A small segmentation model, trained from scratch: batches of 128.
Rows from block 6, named by matrix and row number. Each number is 50 + 15 x the weight over its row's rms, rounded and kept within 0 to 99. All counts start at 0.
# conv: 3x3 conv (model.decb.0.0.conv.weight, 128x256x3x3), inputs 238-251, a 3x3 kernel for each
conv.44:41 49 76 55 33 54 35 60 46 55 88 19 67 51 54 41 29 40 69 45 67 75 18 58 34 48 33 52 47 64 29 67 70 23 59 77 29 57 64 50 38 39 54 30 88 26 25 52 48 40 83 32 19 78 59 39 56 64 36 56 49 46 60 40 53 39 48 50 60 62 43 29 42 32 59 59 65 33 52 69 34 39 58 76 47 61 33 53 87 52 29 44 46 52 69 46 72 35 48 47 64 52 41 54 57 41 53 86 55 53 53 74 01 40 51 33 57 73 65 46 58 36 49 36 39 55
conv.45:64 55 43 90 06 69 49 28 70 44 36 27 50 51 71 38 25 51 57 70 42 57 46 24 45 46 56 43 35 37 58 52 24 14 29 35 53 21 66 77 52 52 78 65 60 28 22 78 42 41 34 38 51 42 88 10 41 57 41 34 59 35 51 13 41 74 67 27 77 50 60 37 41 52 29 60 47 29 59 19 68 48 54 46 61 44 43 61 32 66 45 29 53 40 56 54 53 80 53 56 53 72 67 53 51 47 71 56 31 44 43 48 57 70 41 22 74 28 59 39 36 38 22 45 44 66
conv.46:60 70 57 15 89 32 85 64 59 54 00 67 64 35 63 63 34 52 48 41 52 54 38 52 41 48 47 58 66 61 58 40 51 62 34 53 45 55 48 44 81 59 31 36 62 17 43 40 57 55 46 29 39 57 64 30 46 28 60 44 22 30 61 84 43 49 48 20 49 54 48 46 56 64 33 41 40 69 61 16 60 31 41 65 56 52 49 50 72 42 69 31 70 53 67 42 49 45 61 71 57 53 44 57 39 75 37 50 53 44 33 58 88 56 78 64 43 53 17 59 50 30 46 58 75 36
conv.47:31 69 36 47 46 71 34 68 22 46 64 62 31 46 45 51 40 53 35 64 42 81 67 45 62 43 32 38 43 53 53 65 52 42 53 57 65 60 52 45 87 65 40 72 19 32 39 34 45 69 59 69 51 82 37 69 37 77 68 65 50 26 64 37 60 39 28 84 63 35 50 19 60 30 30 55 56 41 41 46 40 40 38 44 57 66 39 47 48 35 39 42 60 52 52 63 51 63 51 55 39 51 66 33 36 67 43 52 35 31 22 46 36 66 51 62 38 44 61 35 41 56 56 30 44 51
conv.48:53 43 51 56 48 47 40 61 66 29 29 50 52 58 52 27 57 73 20 65 44 56 36 48 63 36 73 61 60 61 64 85 49 53 49 80 77 45 34 61 25 26 42 40 58 62 77 57 88 65 63 67 35 56 43 64 63 35 56 73 50 51 30 49 42 44 80 15 77 54 74 55 25 63 41 58 53 53 75 21 57 45 78 42 16 36 79 45 85 30 40 37 60 55 94 46 55 72 06 48 41 45 50 38 43 48 53 48 53 51 65 39 35 33 41 31 20 41 26 50 23 46 56 59 69 28
conv.49:49 47 79 42 68 10 49 74 35 27 60 51 71 50 76 48 55 64 36 48 55 66 48 84 65 52 70 49 45 72 44 56 57 33 17 54 43 49 50 68 64 75 62 48 53 33 40 71 65 38 46 41 57 35 44 56 49 31 40 64 60 99 22 65 67 77 31 53 55 65 51 32 46 58 53 48 53 48 33 37 62 37 56 54 41 51 12 65 46 77 55 45 44 60 34 74 00 70 52 67 63 40 48 42 33 47 57 35 30 59 52 70 60 61 43 32 83 43 77 31 33 75 99 45 23 73
conv.50:43 50 23 64 28 69 47 40 70 44 12 51 60 76 83 70 45 58 63 44 35 52 27 51 31 71 62 32 47 58 27 54 27 57 35 35 29 45 51 61 71 43 50 46 57 55 42 24 83 68 27 73 58 42 48 37 68 33 80 33 58 59 44 56 71 44 43 53 35 40 70 68 51 49 46 32 49 31 56 22 43 59 30 61 48 92 66 44 45 22 52 68 66 81 37 13 44 50 43 55 79 44 26 50 39 59 53 51 42 34 64 59 54 37 46 36 27 24 49 47 48 32 65 52 85 24
conv.51:39 58 51 63 55 50 60 68 56 61 53 43 61 36 58 51 59 49 47 26 37 39 54 78 69 59 42 27 51 70 29 54 59 51 07 45 82 54 65 46 42 46 54 40 43 54 44 27 46 37 68 59 48 52 70 51 68 59 63 46 74 32 45 39 63 30 64 33 55 34 62 67 40 13 41 59 59 44 64 38 51 49 50 53 44 28 61 71 45 51 77 52 67 47 47 71 55 51 44 61 31 45 38 66 34 32 55 60 64 35 59 50 74 51 63 48 61 45 42 41 57 56 39 67 54 68
conv.52:51 44 41 62 58 59 50 57 41 38 55 31 47 49 67 31 46 44 70 67 26 50 20 63 58 62 59 57 48 50 39 42 37 43 44 53 45 49 55 51 39 64 40 36 79 38 17 60 69 69 35 28 41 71 79 50 48 32 21 43 21 67 35 19 31 69 70 64 15 40 42 55 69 46 36 12 48 51 55 46 29 57 61 62 54 62 49 70 35 58 53 44 51 41 72 50 72 51 72 68 41 59 75 34 70 48 34 52 51 54 39 34 52 42 67 80 47 57 69 27 70 28 54 29 79 71
conv.53:71 53 79 52 46 23 32 54 67 51 40 36 68 50 62 56 60 63 71 68 44 29 30 68 06 59 47 44 59 38 53 33 58 41 47 61 36 35 48 46 33 59 85 11 97 64 65 38 66 24 79 38 49 27 53 55 51 43 12 78 19 44 47 57 00 33 38 64 77 40 55 72 37 44 38 53 54 46 73 51 51 76 76 29 46 76 63 48 59 52 52 47 44 35 45 47 73 74 57 49 51 55 50 43 71 40 54 42 36 45 60 54 41 39 41 72 64 58 17 53 57 41 30 48 36 52
conv.54:39 41 56 25 47 70 65 58 77 47 64 19 57 26 63 41 51 55 37 62 50 73 40 47 25 49 66 25 42 38 45 51 58 71 52 34 62 67 40 44 58 69 50 28 44 69 46 62 55 34 48 54 54 41 44 47 55 57 70 47 51 56 57 37 62 67 72 58 45 63 59 41 30 57 60 38 13 47 64 85 46 59 46 52 17 34 69 50 49 52 60 32 61 68 93 51 45 77 59 53 40 48 35 62 37 62 35 71 24 54 38 37 23 68 64 45 34 35 39 52 32 27 57 42 40 39
conv.55:26 38 68 74 65 55 44 39 55 36 67 40 51 39 44 42 35 28 38 39 51 40 46 71 40 62 51 51 63 64 36 79 41 29 20 35 73 09 46 78 61 64 76 23 76 49 56 68 09 57 33 57 80 58 39 79 64 33 76 60 49 42 29 46 61 62 81 37 78 52 38 59 67 00 74 28 58 39 64 69 47 36 55 73 44 46 64 29 58 47 46 38 66 23 47 31 36 89 72 79 39 58 24 68 57 67 44 35 54 23 60 31 40 20 46 50 59 59 20 57 43 19 55 51 54 37
conv.56:43 82 73 38 41 51 65 46 71 65 25 18 44 72 49 61 66 32 92 32 42 65 85 34 31 38 43 65 30 41 40 52 73 45 33 40 41 30 50 51 55 44 66 47 30 57 63 67 55 34 32 72 56 28 50 61 37 27 61 39 62 44 36 56 16 88 81 36 47 40 68 38 41 41 65 52 70 63 57 46 42 47 42 63 50 58 49 25 72 51 56 57 39 35 88 52 45 24 47 45 66 21 66 46 72 54 30 47 61 60 50 38 51 43 67 24 52 41 60 43 47 62 40 68 35 32
conv.57:57 45 33 73 54 58 60 23 72 76 59 26 33 41 67 41 57 54 48 33 28 36 54 49 41 32 49 44 18 69 42 56 70 60 19 34 38 48 52 70 57 59 27 42 48 61 52 47 47 58 41 61 49 47 69 23 59 49 44 40 48 12 60 31 29 56 51 65 37 47 28 49 75 57 41 31 61 45 49 35 42 55 36 59 58 51 41 30 71 51 35 47 58 37 79 79 55 44 45 49 60 44 58 40 37 41 59 28 49 42 36 45 24 61 66 58 60 25 50 56 70 15 63 31 62 32
conv.58:54 51 50 35 57 36 02 55 59 67 74 58 25 52 56 65 61 56 45 51 44 59 39 39 55 38 62 52 40 39 72 55 71 38 55 66 47 57 42 38 46 46 38 23 38 68 57 25 49 43 52 46 75 25 57 74 53 41 81 59 15 66 46 34 61 56 65 41 53 42 44 42 91 41 38 51 10 50 60 45 43 74 53 49 53 53 59 45 77 39 29 48 28 46 76 49 53 45 41 70 47 64 41 33 50 39 62 65 22 49 25 56 23 27 52 74 44 37 65 99 52 29 72 63 51 44
conv.59:52 83 56 51 49 57 49 23 56 55 47 40 31 49 45 36 41 54 50 47 37 43 66 23 89 53 64 65 16 57 50 61 42 52 42 46 58 77 44 55 73 43 34 45 26 68 51 35 53 41 32 33 74 50 75 49 44 34 77 57 37 73 72 22 52 62 49 62 65 39 74 46 54 50 66 51 24 53 58 43 53 41 79 40 48 53 62 28 44 53 29 27 61 53 27 55 69 45 52 25 28 67 56 53 55 34 50 70 44 45 24 64 00 57 32 64 41 37 83 57 45 48 50 54 35 75
conv.60:16 10 68 45 41 43 41 48 78 57 49 52 35 47 28 23 80 89 48 60 13 65 78 52 29 41 46 37 87 54 57 55 40 62 40 86 53 27 48 72 88 49 69 35 33 52 57 47 38 49 38 57 64 61 53 56 45 63 56 56 52 86 57 62 55 18 34 21 82 45 71 64 71 40 58 43 55 36 40 53 62 20 92 31 54 65 26 37 63 40 44 33 87 29 41 33 53 63 59 52 59 52 49 13 61 48 39 49 42 51 54 48 33 53 43 57 51 41 39 12 53 44 32 73 82 31
conv.61:41 67 31 28 32 85 22 63 50 54 46 62 60 74 44 50 41 63 45 54 32 58 65 38 60 44 52 39 40 48 54 39 66 49 26 57 51 37 61 75 46 72 31 34 62 31 65 48 17 35 46 46 40 45 51 69 45 33 14 52 70 37 58 57 40 46 71 19 44 49 49 46 56 35 27 42 73 45 43 31 48 47 50 67 65 45 45 19 71 44 45 04 44 42 50 36 51 47 48 53 55 44 49 30 64 35 35 91 42 70 38 61 42 64 34 37 39 61 47 43 55 42 55 57 49 40
conv.62:29 19 50 31 49 48 50 50 46 49 71 33 60 53 49 64 68 58 64 13 39 36 68 52 31 32 59 39 47 20 71 25 22 51 39 62 43 32 49 19 39 38 69 57 73 43 41 58 75 51 30 27 64 44 69 54 72 56 44 74 23 25 75 48 25 34 12 54 75 76 76 47 16 19 55 52 07 29 45 41 47 59 36 68 61 68 46 46 69 51 59 53 41 28 28 30 72 45 61 60 64 35 49 81 52 61 50 40 30 43 65 71 59 52 33 41 60 45 39 49 72 60 52 44 43 53
conv.63:39 40 38 44 54 63 47 29 71 50 37 50 67 41 31 61 67 29 52 44 01 56 74 57 45 66 36 69 47 63 44 47 45 69 53 56 67 31 49 40 59 62 33 44 58 41 41 53 30 43 50 27 52 26 57 51 55 42 45 61 45 45 36 05 49 18 31 21 48 65 33 42 52 86 38 46 44 68 31 33 36 52 54 29 35 41 52 28 33 53 59 38 65 43 31 48 49 61 54 57 40 34 69 25 54 42 67 14 39 71 55 39 45 48 32 71 21 46 36 72 50 66 34 45 32 55
conv.64:58 57 68 50 66 34 47 71 59 37 69 57 66 50 50 46 53 56 57 48 60 68 38 63 65 52 29 67 40 29 32 18 45 55 58 28 48 46 46 42 61 50 50 20 46 78 38 50 46 53 43 55 30 63 50 48 52 34 49 48 48 60 37 61 55 31 78 25 72 59 16 44 58 49 80 71 42 47 67 44 64 30 48 44 32 52 75 67 36 43 62 45 67 27 38 45 64 39 39 41 44 67 33 65 51 61 53 58 52 49 49 73 55 64 60 33 25 80 41 61 58 37 39 39 53 75
conv.65:71 13 56 58 68 23 43 39 41 81 18 64 63 43 36 59 40 67 37 67 59 59 60 72 63 50 37 58 48 62 40 40 44 31 52 47 90 42 13 54 38 62 46 47 41 49 54 48 25 13 52 31 39 80 54 80 56 60 50 47 29 46 56 49 22 51 72 49 67 65 60 37 56 28 63 40 56 30 43 43 30 68 70 51 30 37 74 36 40 58 59 46 53 46 54 39 30 36 78 31 75 52 64 29 35 65 79 37 43 70 56 43 30 41 41 39 71 49 65 30 70 31 46 53 68 49
conv.66:56 25 59 67 29 59 64 48 48 36 76 59 30 71 45 44 16 29 75 30 55 47 39 42 66 48 65 56 32 46 48 18 83 52 42 39 67 62 11 42 48 64 59 31 35 43 54 27 53 68 45 70 46 45 60 42 39 23 99 38 49 57 32 82 48 40 46 62 74 19 61 51 42 47 37 81 22 17 68 26 58 58 49 57 27 60 29 54 24 70 65 18 46 59 82 63 35 59 67 78 48 62 66 48 39 51 32 32 48 37 33 43 65 62 69 50 55 71 40 44 38 14 44 42 52 50
conv.67:73 44 49 48 65 19 31 58 35 32 38 54 66 44 42 66 53 29 59 56 37 29 81 37 60 25 56 21 78 55 54 41 50 65 40 62 54 21 43 32 61 37 42 49 50 50 57 53 17 31 47 31 58 26 41 55 67 13 36 76 30 48 49 35 57 48 77 42 54 74 21 15 74 43 51 44 34 59 68 50 60 44 53 44 44 67 50 65 37 49 42 25 63 35 43 32 54 57 35 60 37 54 47 39 30 49 40 38 32 27 49 45 61 62 78 21 61 58 31 35 54 50 36 35 22 66
conv.68:65 13 45 69 36 66 56 64 36 37 53 59 69 47 53 65 41 49 54 28 31 56 17 89 33 46 58 44 94 66 44 62 50 42 60 36 33 69 50 61 03 57 43 62 49 58 43 67 67 49 48 62 63 42 44 56 44 57 77 36 58 52 46 41 93 44 32 44 53 30 52 49 44 78 71 54 36 33 47 38 55 60 43 52 57 52 50 53 44 28 64 40 76 43 19 36 47 58 28 34 52 30 87 15 69 35 35 73 47 29 79 65 41 47 37 65 70 31 49 62 60 45 37 82 50 63
conv.69:74 26 61 47 43 62 96 41 53 29 43 73 36 94 51 58 24 51 50 73 67 69 47 38 68 42 33 54 46 69 48 43 48 39 59 37 30 55 59 78 39 65 69 26 69 61 72 38 33 28 49 28 79 49 53 61 09 87 53 39 50 53 48 52 51 39 62 80 41 46 63 38 52 45 45 90 29 42 17 34 60 51 44 53 45 73 50 44 57 29 69 14 54 42 39 31 33 51 50 62 64 49 71 48 56 51 59 41 59 40 66 50 33 32 49 70 51 39 25 38 77 47 16 34 52 34
conv.70:25 69 58 59 87 56 47 44 46 44 24 38 37 60 50 52 35 41 75 41 62 42 52 37 69 76 70 47 70 54 64 86 61 33 45 50 45 42 41 30 57 71 72 23 56 54 75 56 48 77 44 72 30 95 34 47 44 43 44 36 40 28 54 55 35 48 79 42 51 20 56 49 75 41 36 51 59 31 67 56 50 56 55 62 43 44 31 44 52 88 63 42 72 38 52 58 54 67 40 71 29 55 32 61 31 45 38 54 33 71 62 43 82 42 33 83 59 62 67 37 50 46 76 49 36 39
conv.71:49 72 52 15 55 58 36 53 29 47 25 56 58 09 65 61 45 34 47 57 39 60 18 57 41 61 46 32 56 51 59 41 33 57 52 61 68 53 42 46 47 63 87 88 59 03 61 66 51 19 28 41 51 53 20 38 72 30 55 47 52 46 57 39 61 53 51 25 23 56 44 48 70 42 59 35 66 41 41 70 48 79 28 64 33 29 21 49 41 45 63 37 37 50 65 49 26 28 36 62 43 48 34 42 57 24 57 51 51 45 70 43 76 67 66 49 24 63 69 32 14 29 53 21 29 62
conv.72:34 68 19 48 52 53 64 23 37 52 63 37 42 37 55 53 38 25 44 30 66 41 65 65 47 31 80 39 76 24 55 66 79 64 70 66 86 69 35 58 53 33 30 47 76 68 67 32 18 45 30 52 55 64 51 57 76 53 44 60 52 55 50 40 48 40 36 46 44 53 16 70 49 27 59 49 43 64 49 73 42 60 58 33 44 61 36 37 55 48 48 80 39 45 51 67 59 46 53 35 54 56 38 35 53 93 66 57 38 52 58 21 63 39 71 26 54 63 43 64 74 24 46 52 28 75
conv.73:62 51 48 72 38 62 45 59 37 80 42 63 38 84 50 64 33 40 21 77 28 70 55 62 47 62 82 45 32 68 58 56 59 31 49 58 46 29 31 52 73 41 44 48 57 37 65 47 33 54 63 52 38 60 60 59 29 68 48 47 53 56 38 40 75 23 68 54 88 31 36 61 26 48 52 53 57 59 43 52 53 63 77 26 40 61 71 38 44 38 28 60 32 52 40 43 51 41 47 50 36 43 59 66 26 47 65 57 58 58 51 55 50 38 41 82 39 52 24 47 58 57 53 53 28 39
conv.74:43 82 32 35 70 46 36 89 43 32 43 45 64 56 53 75 73 57 75 53 19 70 52 48 31 64 22 57 67 60 51 53 69 37 50 54 43 56 55 59 45 52 63 45 77 37 39 28 37 54 51 71 30 50 56 17 73 54 51 40 75 45 56 47 16 47 48 46 33 60 24 40 48 50 48 56 66 32 64 47 25 57 56 73 63 90 36 44 62 62 55 46 85 38 64 25 59 48 73 56 43 66 49 38 31 31 60 57 27 48 42 54 66 52 40 58 50 47 55 69 80 35 60 47 56 50
conv.75:73 18 70 56 28 65 42 57 22 55 41 57 48 29 48 43 70 57 50 36 40 44 43 55 85 64 38 37 48 41 45 35 30 49 67 62 55 41 26 80 45 51 71 34 72 68 29 39 44 46 51 54 55 66 37 47 77 67 41 54 61 23 49 00 45 40 55 69 66 68 34 46 69 20 28 32 60 36 60 28 61 80 49 52 44 40 66 44 51 63 54 66 42 39 55 75 47 64 57 37 51 60 44 66 58 57 08 24 45 60 37 21 56 20 81 31 51 45 37 54 51 52 57 37 46 55
conv.76:50 52 29 43 47 18 72 53 42 53 60 38 53 62 44 60 40 32 37 52 71 79 58 40 31 49 32 67 54 45 30 46 37 57 62 58 74 47 52 45 33 69 57 62 40 29 52 32 39 64 45 58 53 23 51 60 56 51 68 55 72 62 45 29 45 46 59 46 54 71 30 54 53 45 56 64 51 47 26 57 64 41 60 60 36 46 65 19 71 55 44 44 45 68 40 55 45 39 74 67 51 71 83 45 45 44 52 45 63 52 62 52 47 55 52 61 66 22 55 19 77 64 42 46 61 69
conv.77:52 46 42 68 10 68 40 62 51 36 62 68 65 79 49 38 82 55 76 57 31 81 92 22 73 75 47 71 35 42 65 55 43 43 30 65 51 56 73 66 32 41 30 80 73 50 26 80 71 63 37 54 35 40 88 33 48 31 20 48 55 43 78 48 65 41 27 23 46 59 61 71 51 57 66 57 50 24 41 34 21 61 69 70 58 56 29 89 35 27 69 40 61 60 46 49 25 58 60 43 41 35 46 82 41 27 58 30 42 54 56 52 61 32 56 59 64 41 55 48 66 68 39 37 30 48
conv.78:43 88 49 07 43 50 40 63 45 40 32 56 49 76 39 67 62 74 31 20 58 30 54 48 32 50 50 59 54 45 57 63 67 80 30 44 60 41 66 50 50 63 47 46 41 48 58 37 12 76 68 32 46 52 40 59 32 44 22 76 43 33 36 57 58 56 49 41 54 38 55 42 33 34 65 62 22 46 69 55 45 43 41 43 26 17 57 48 64 39 94 39 37 35 45 73 57 67 51 35 34 48 55 64 60 55 25 57 13 95 76 39 48 68 53 29 44 78 15 48 74 40 69 63 46 74
conv.79:42 75 37 70 73 27 43 37 81 52 39 63 42 43 17 66 50 54 54 35 55 47 54 39 49 49 35 78 49 50 22 42 57 51 06 47 50 49 74 72 23 61 48 31 64 50 23 58 57 50 61 70 42 38 64 56 49 31 41 28 66 42 41 64 27 82 23 44 35 47 67 45 85 41 45 44 83 61 48 65 76 51 58 39 72 46 48 44 33 52 42 49 48 58 58 49 61 60 61 44 54 59 71 60 31 37 58 49 78 44 63 40 85 25 48 37 56 60 25 59 57 62 16 31 39 57
conv.80:57 57 35 72 58 37 62 74 42 28 81 34 19 65 38 51 56 54 65 54 56 31 85 16 43 32 63 45 45 45 31 50 24 73 55 53 49 25 56 38 49 37 47 25 25 49 75 42 61 28 42 65 42 40 55 52 34 31 52 32 34 53 42 61 37 45 54 23 74 39 58 52 29 51 46 39 77 19 12 76 55 59 59 36 31 24 69 29 54 41 64 61 56 47 35 83 75 35 66 77 36 46 49 29 67 45 35 40 37 76 61 55 19 76 29 56 40 50 73 43 65 64 46 71 73 42
conv.81:39 25 52 41 28 35 33 44 44 56 63 32 25 30 31 44 64 14 29 56 50 38 71 49 36 46 68 28 42 24 52 22 01 41 69 45 41 48 64 26 29 41 49 54 11 71 44 33 38 42 48 66 50 56 21 48 50 52 40 43 25 52 35 93 37 52 60 71 87 56 75 49 56 37 49 45 57 53 44 56 50 32 99 45 35 60 64 39 00 45 49 56 80 36 75 61 55 44 48 61 34 69 63 36 69 80 73 60 77 43 81 43 32 46 49 38 66 47 70 32 11 76 49 60 28 30
conv.82:29 52 63 49 62 26 37 77 44 70 41 55 54 61 45 54 42 41 54 72 76 19 65 35 65 41 37 55 59 51 56 53 75 28 48 34 38 55 69 56 45 51 47 31 64 35 66 41 04 76 38 51 45 31 30 71 48 60 41 52 50 42 81 38 30 43 41 76 36 62 24 62 17 45 64 58 57 64 33 28 19 40 71 58 60 32 63 51 47 30 44 29 42 49 41 43 49 57 55 60 35 48 74 42 39 55 56 52 25 64 29 77 51 50 19 79 63 30 58 46 72 50 55 32 39 63
conv.83:43 35 60 72 47 62 54 44 58 31 59 21 81 68 40 46 28 20 52 74 63 56 37 77 66 13 52 41 55 68 41 43 60 52 21 00 40 65 25 61 59 49 29 41 47 80 60 58 46 79 46 41 36 43 48 21 41 55 34 11 57 53 68 58 33 37 37 25 54 40 63 50 48 37 54 45 49 64 39 54 08 47 50 45 63 65 75 60 49 43 43 75 48 54 38 61 61 48 58 76 80 38 38 57 31 34 35 47 39 20 34 79 73 55 40 64 37 70 48 54 39 51 60 12 50 47
conv.84:54 65 48 41 83 73 61 42 66 50 35 69 51 39 43 51 29 67 54 61 33 46 50 57 67 47 51 21 67 36 52 64 51 17 67 74 67 45 43 62 35 73 50 38 45 28 25 67 40 58 61 45 34 53 60 38 46 54 78 22 32 45 62 57 77 79 79 64 36 78 50 60 75 55 28 32 34 34 79 41 71 66 55 61 44 94 61 62 63 55 36 40 38 48 30 83 62 57 59 62 64 54 34 24 47 73 63 22 46 56 52 47 58 37 33 55 39 43 64 58 58 43 33 29 60 45
conv.85:52 63 42 37 56 26 49 62 72 57 21 62 89 33 38 47 69 48 35 18 47 50 79 37 47 44 58 27 68 68 55 48 54 41 43 60 45 67 52 46 08 81 28 66 34 56 42 49 68 52 49 49 44 37 51 28 67 40 49 37 65 64 66 58 28 68 57 41 30 50 33 72 39 48 69 62 57 35 40 42 34 41 43 57 51 50 74 58 70 10 70 63 43 45 31 38 56 43 46 77 46 51 72 35 52 46 66 31 59 67 66 48 78 69 42 55 61 61 49 55 62 92 66 64 78 75
conv.86:41 60 72 31 53 47 39 48 63 79 46 52 24 46 43 46 58 53 15 23 67 29 37 70 55 65 53 56 41 56 67 51 31 46 33 49 55 56 58 25 75 39 33 76 43 21 34 67 42 25 44 66 73 52 16 51 54 56 25 71 54 65 27 38 29 49 64 41 72 37 60 54 53 51 24 45 60 31 10 46 60 69 49 44 28 29 60 63 36 63 29 61 39 73 59 44 51 44 53 50 67 62 51 76 94 36 34 59 22 65 59 72 46 43 33 49 52 48 74 48 54 40 48 42 62 34
conv.87:62 69 23 32 40 38 63 35 84 50 49 32 41 41 66 54 65 27 61 54 79 39 55 73 63 15 49 31 84 32 38 44 28 65 56 38 56 70 38 45 56 51 78 41 63 72 42 44 56 80 42 49 47 82 69 17 51 48 29 37 66 38 45 25 25 69 50 21 79 37 46 27 61 37 46 32 55 56 63 27 52 42 28 70 48 88 57 37 71 64 59 56 61 40 35 51 55 47 28 39 51 41 68 95 38 55 08 72 66 56 51 58 23 65 73 49 45 55 52 69 53 52 39 64 03 48
conv.88:47 36 76 56 70 38 78 36 24 29 49 68 17 63 67 41 59 50 38 56 45 58 52 42 26 51 36 47 36 51 80 65 52 24 71 43 55 40 56 63 41 46 50 63 47 62 58 70 53 53 54 36 44 50 45 48 69 85 15 77 72 44 56 78 41 42 64 63 35 34 24 31 39 58 64 67 50 39 52 42 44 18 37 52 69 49 46 38 74 37 51 85 37 35 80 47 33 68 39 11 74 25 66 55 61 53 48 60 57 43 83 67 74 26 44 27 50 58 34 74 53 41 61 60 66 60
conv.89:51 79 38 43 62 30 76 55 82 39 61 24 57 20 43 41 61 61 59 16 52 28 46 51 70 39 43 34 60 68 64 36 35 43 45 67 52 33 59 53 76 38 34 51 68 44 51 46 31 27 38 56 56 43 71 27 29 68 42 61 53 55 42 44 19 40 68 48 77 49 18 44 69 52 58 32 57 31 65 66 42 62 23 45 47 34 38 56 29 40 40 38 54 50 38 60 43 44 21 38 52 74 43 55 52 63 39 24 83 50 81 63 43 66 39 59 54 49 23 38 56 65 48 62 55 63
conv.90:54 49 41 72 27 56 32 42 60 55 58 58 79 44 22 49 57 50 68 36 18 49 53 45 26 51 63 63 54 48 58 14 55 41 43 75 63 68 46 75 75 31 37 78 75 39 37 50 67 26 69 70 70 48 63 16 62 42 45 51 25 49 36 57 34 17 65 34 49 63 53 68 33 68 32 23 30 58 53 25 08 27 17 36 64 50 45 36 32 56 56 50 58 75 29 53 53 46 39 43 51 50 40 70 63 47 54 40 16 39 59 30 58 54 75 79 58 62 54 36 68 52 63 46 39 47
conv.91:80 53 41 70 50 54 48 70 51 45 61 32 40 86 39 56 74 37 00 57 57 49 57 51 45 51 57 55 61 42 56 39 44 49 33 48 41 32 84 64 48 29 55 19 50 27 43 43 73 08 48 35 71 39 68 36 56 49 30 65 45 35 52 58 34 46 19 51 56 35 70 64 38 31 53 53 23 29 34 66 55 44 68 31 58 52 53 28 60 37 47 81 52 43 44 63 24 55 62 67 41 57 22 56 52 63 40 59 41 64 68 34 55 45 30 22 36 28 34 82 38 56 50 45 44 39
conv.92:50 82 72 63 70 21 26 27 42 06 23 18 36 54 18 65 46 42 31 25 65 57 42 43 54 68 32 53 53 28 37 43 41 43 83 40 11 40 39 52 86 35 67 50 55 43 46 46 54 54 31 61 34 47 32 61 52 73 46 66 74 40 47 54 55 51 45 75 58 64 54 46 56 42 72 53 57 51 58 59 46 43 60 34 53 90 57 40 50 65 72 03 68 30 37 29 55 61 61 44 70 41 28 50 46 36 49 47 36 33 56 40 64 23 28 82 48 56 47 65 56 57 52 48 44 32
conv.93:65 54 64 59 33 58 41 56 41 31 68 47 55 32 65 42 11 32 73 55 55 30 43 54 76 38 31 44 54 55 47 46 68 62 38 58 62 29 59 44 54 59 71 60 57 64 99 47 38 47 93 52 36 38 52 39 62 58 54 55 37 24 48 49 41 40 48 54 72 38 55 69 62 58 35 35 86 51 51 53 56 81 52 56 61 61 52 62 44 29 39 53 29 36 58 59 61 34 47 31 61 56 46 54 77 63 50 40 31 54 46 57 38 84 60 43 46 58 27 49 47 94 67 54 32 41
conv.94:55 70 68 45 54 55 15 51 62 51 64 39 19 45 29 54 66 82 50 81 44 45 53 61 40 78 60 39 56 61 26 48 49 55 52 48 42 56 19 50 44 58 16 23 42 29 66 48 82 81 45 37 72 38 49 62 36 60 45 47 55 27 28 49 33 43 44 76 67 27 33 68 65 29 39 49 53 67 36 63 50 51 56 41 82 62 48 74 53 54 29 43 66 62 20 42 78 68 63 56 36 29 40 27 67 39 57 28 62 24 73 47 43 43 51 32 48 24 07 57 52 52 76 56 42 56
conv.95:83 42 25 43 99 83 68 35 62 41 55 55 55 74 47 52 52 46 64 00 59 20 45 36 55 35 70 59 38 35 44 33 32 44 51 39 09 65 78 78 72 62 33 47 34 50 47 46 72 65 44 46 46 44 49 54 76 56 50 33 76 52 83 18 25 41 54 60 35 37 63 50 45 49 58 60 43 32 69 18 39 34 33 82 25 55 34 34 47 68 50 69 55 70 13 48 47 52 48 59 52 53 32 68 48 28 53 22 67 48 77 44 48 47 51 36 39 26 60 44 61 62 35 79 24 55
conv.96:62 18 37 57 71 47 67 24 30 34 82 48 47 22 42 50 79 52 52 01 68 40 47 52 50 47 21 35 57 51 52 53 71 32 68 23 61 73 22 65 45 54 62 29 55 63 24 55 31 34 26 77 49 21 34 35 44 64 14 23 57 54 55 65 27 31 49 57 66 53 18 17 38 52 75 56 51 51 46 64 23 51 62 85 75 31 50 32 70 45 43 53 41 67 72 64 40 10 60 40 14 40 40 73 75 61 51 44 71 57 55 39 43 40 40 55 34 77 28 37 15 84 41 66 43 56
conv.97:58 28 48 44 53 73 32 22 34 56 49 47 72 84 51 40 22 51 75 44 59 51 41 40 58 32 43 32 33 65 64 48 46 49 19 55 49 51 54 48 47 63 38 47 30 54 38 26 59 52 36 61 42 45 17 20 66 52 47 42 63 55 28 39 45 62 74 41 52 42 48 60 31 67 61 57 58 38 49 40 57 41 36 49 58 51 64 45 38 31 46 40 73 63 81 58 48 63 46 56 61 34 16 48 60 46 56 54 51 73 51 54 44 42 55 58 89 50 69 47 46 37 78 61 64 43
conv.98:65 24 51 67 44 42 37 33 54 55 30 19 60 30 63 49 55 33 48 35 41 51 38 65 44 40 64 42 36 68 25 62 50 52 79 46 39 45 57 56 58 38 37 63 31 70 59 44 75 35 55 39 60 80 42 49 47 51 22 50 17 59 69 42 50 53 54 86 68 76 51 48 39 70 50 42 73 33 57 50 64 55 62 46 56 27 43 46 66 30 62 68 35 46 77 57 51 58 52 52 53 63 44 73 70 48 37 51 59 27 68 44 10 46 78 20 68 55 83 34 55 53 28 26 11 81
conv.99:48 86 45 70 71 26 55 63 59 35 44 48 55 61 26 44 44 38 60 49 35 50 70 65 46 76 66 66 51 32 32 56 54 48 27 46 41 66 58 57 73 45 36 70 67 47 34 57 50 48 77 13 54 65 45 32 45 52 46 49 43 20 55 60 56 61 56 08 34 54 34 50 40 64 62 58 72 49 36 30 68 49 44 27 75 45 55 54 66 50 51 42 74 44 26 72 35 52 45 35 46 49 53 51 32 30 63 42 64 33 28 42 54 53 47 47 55 40 82 54 47 16 59 34 28 59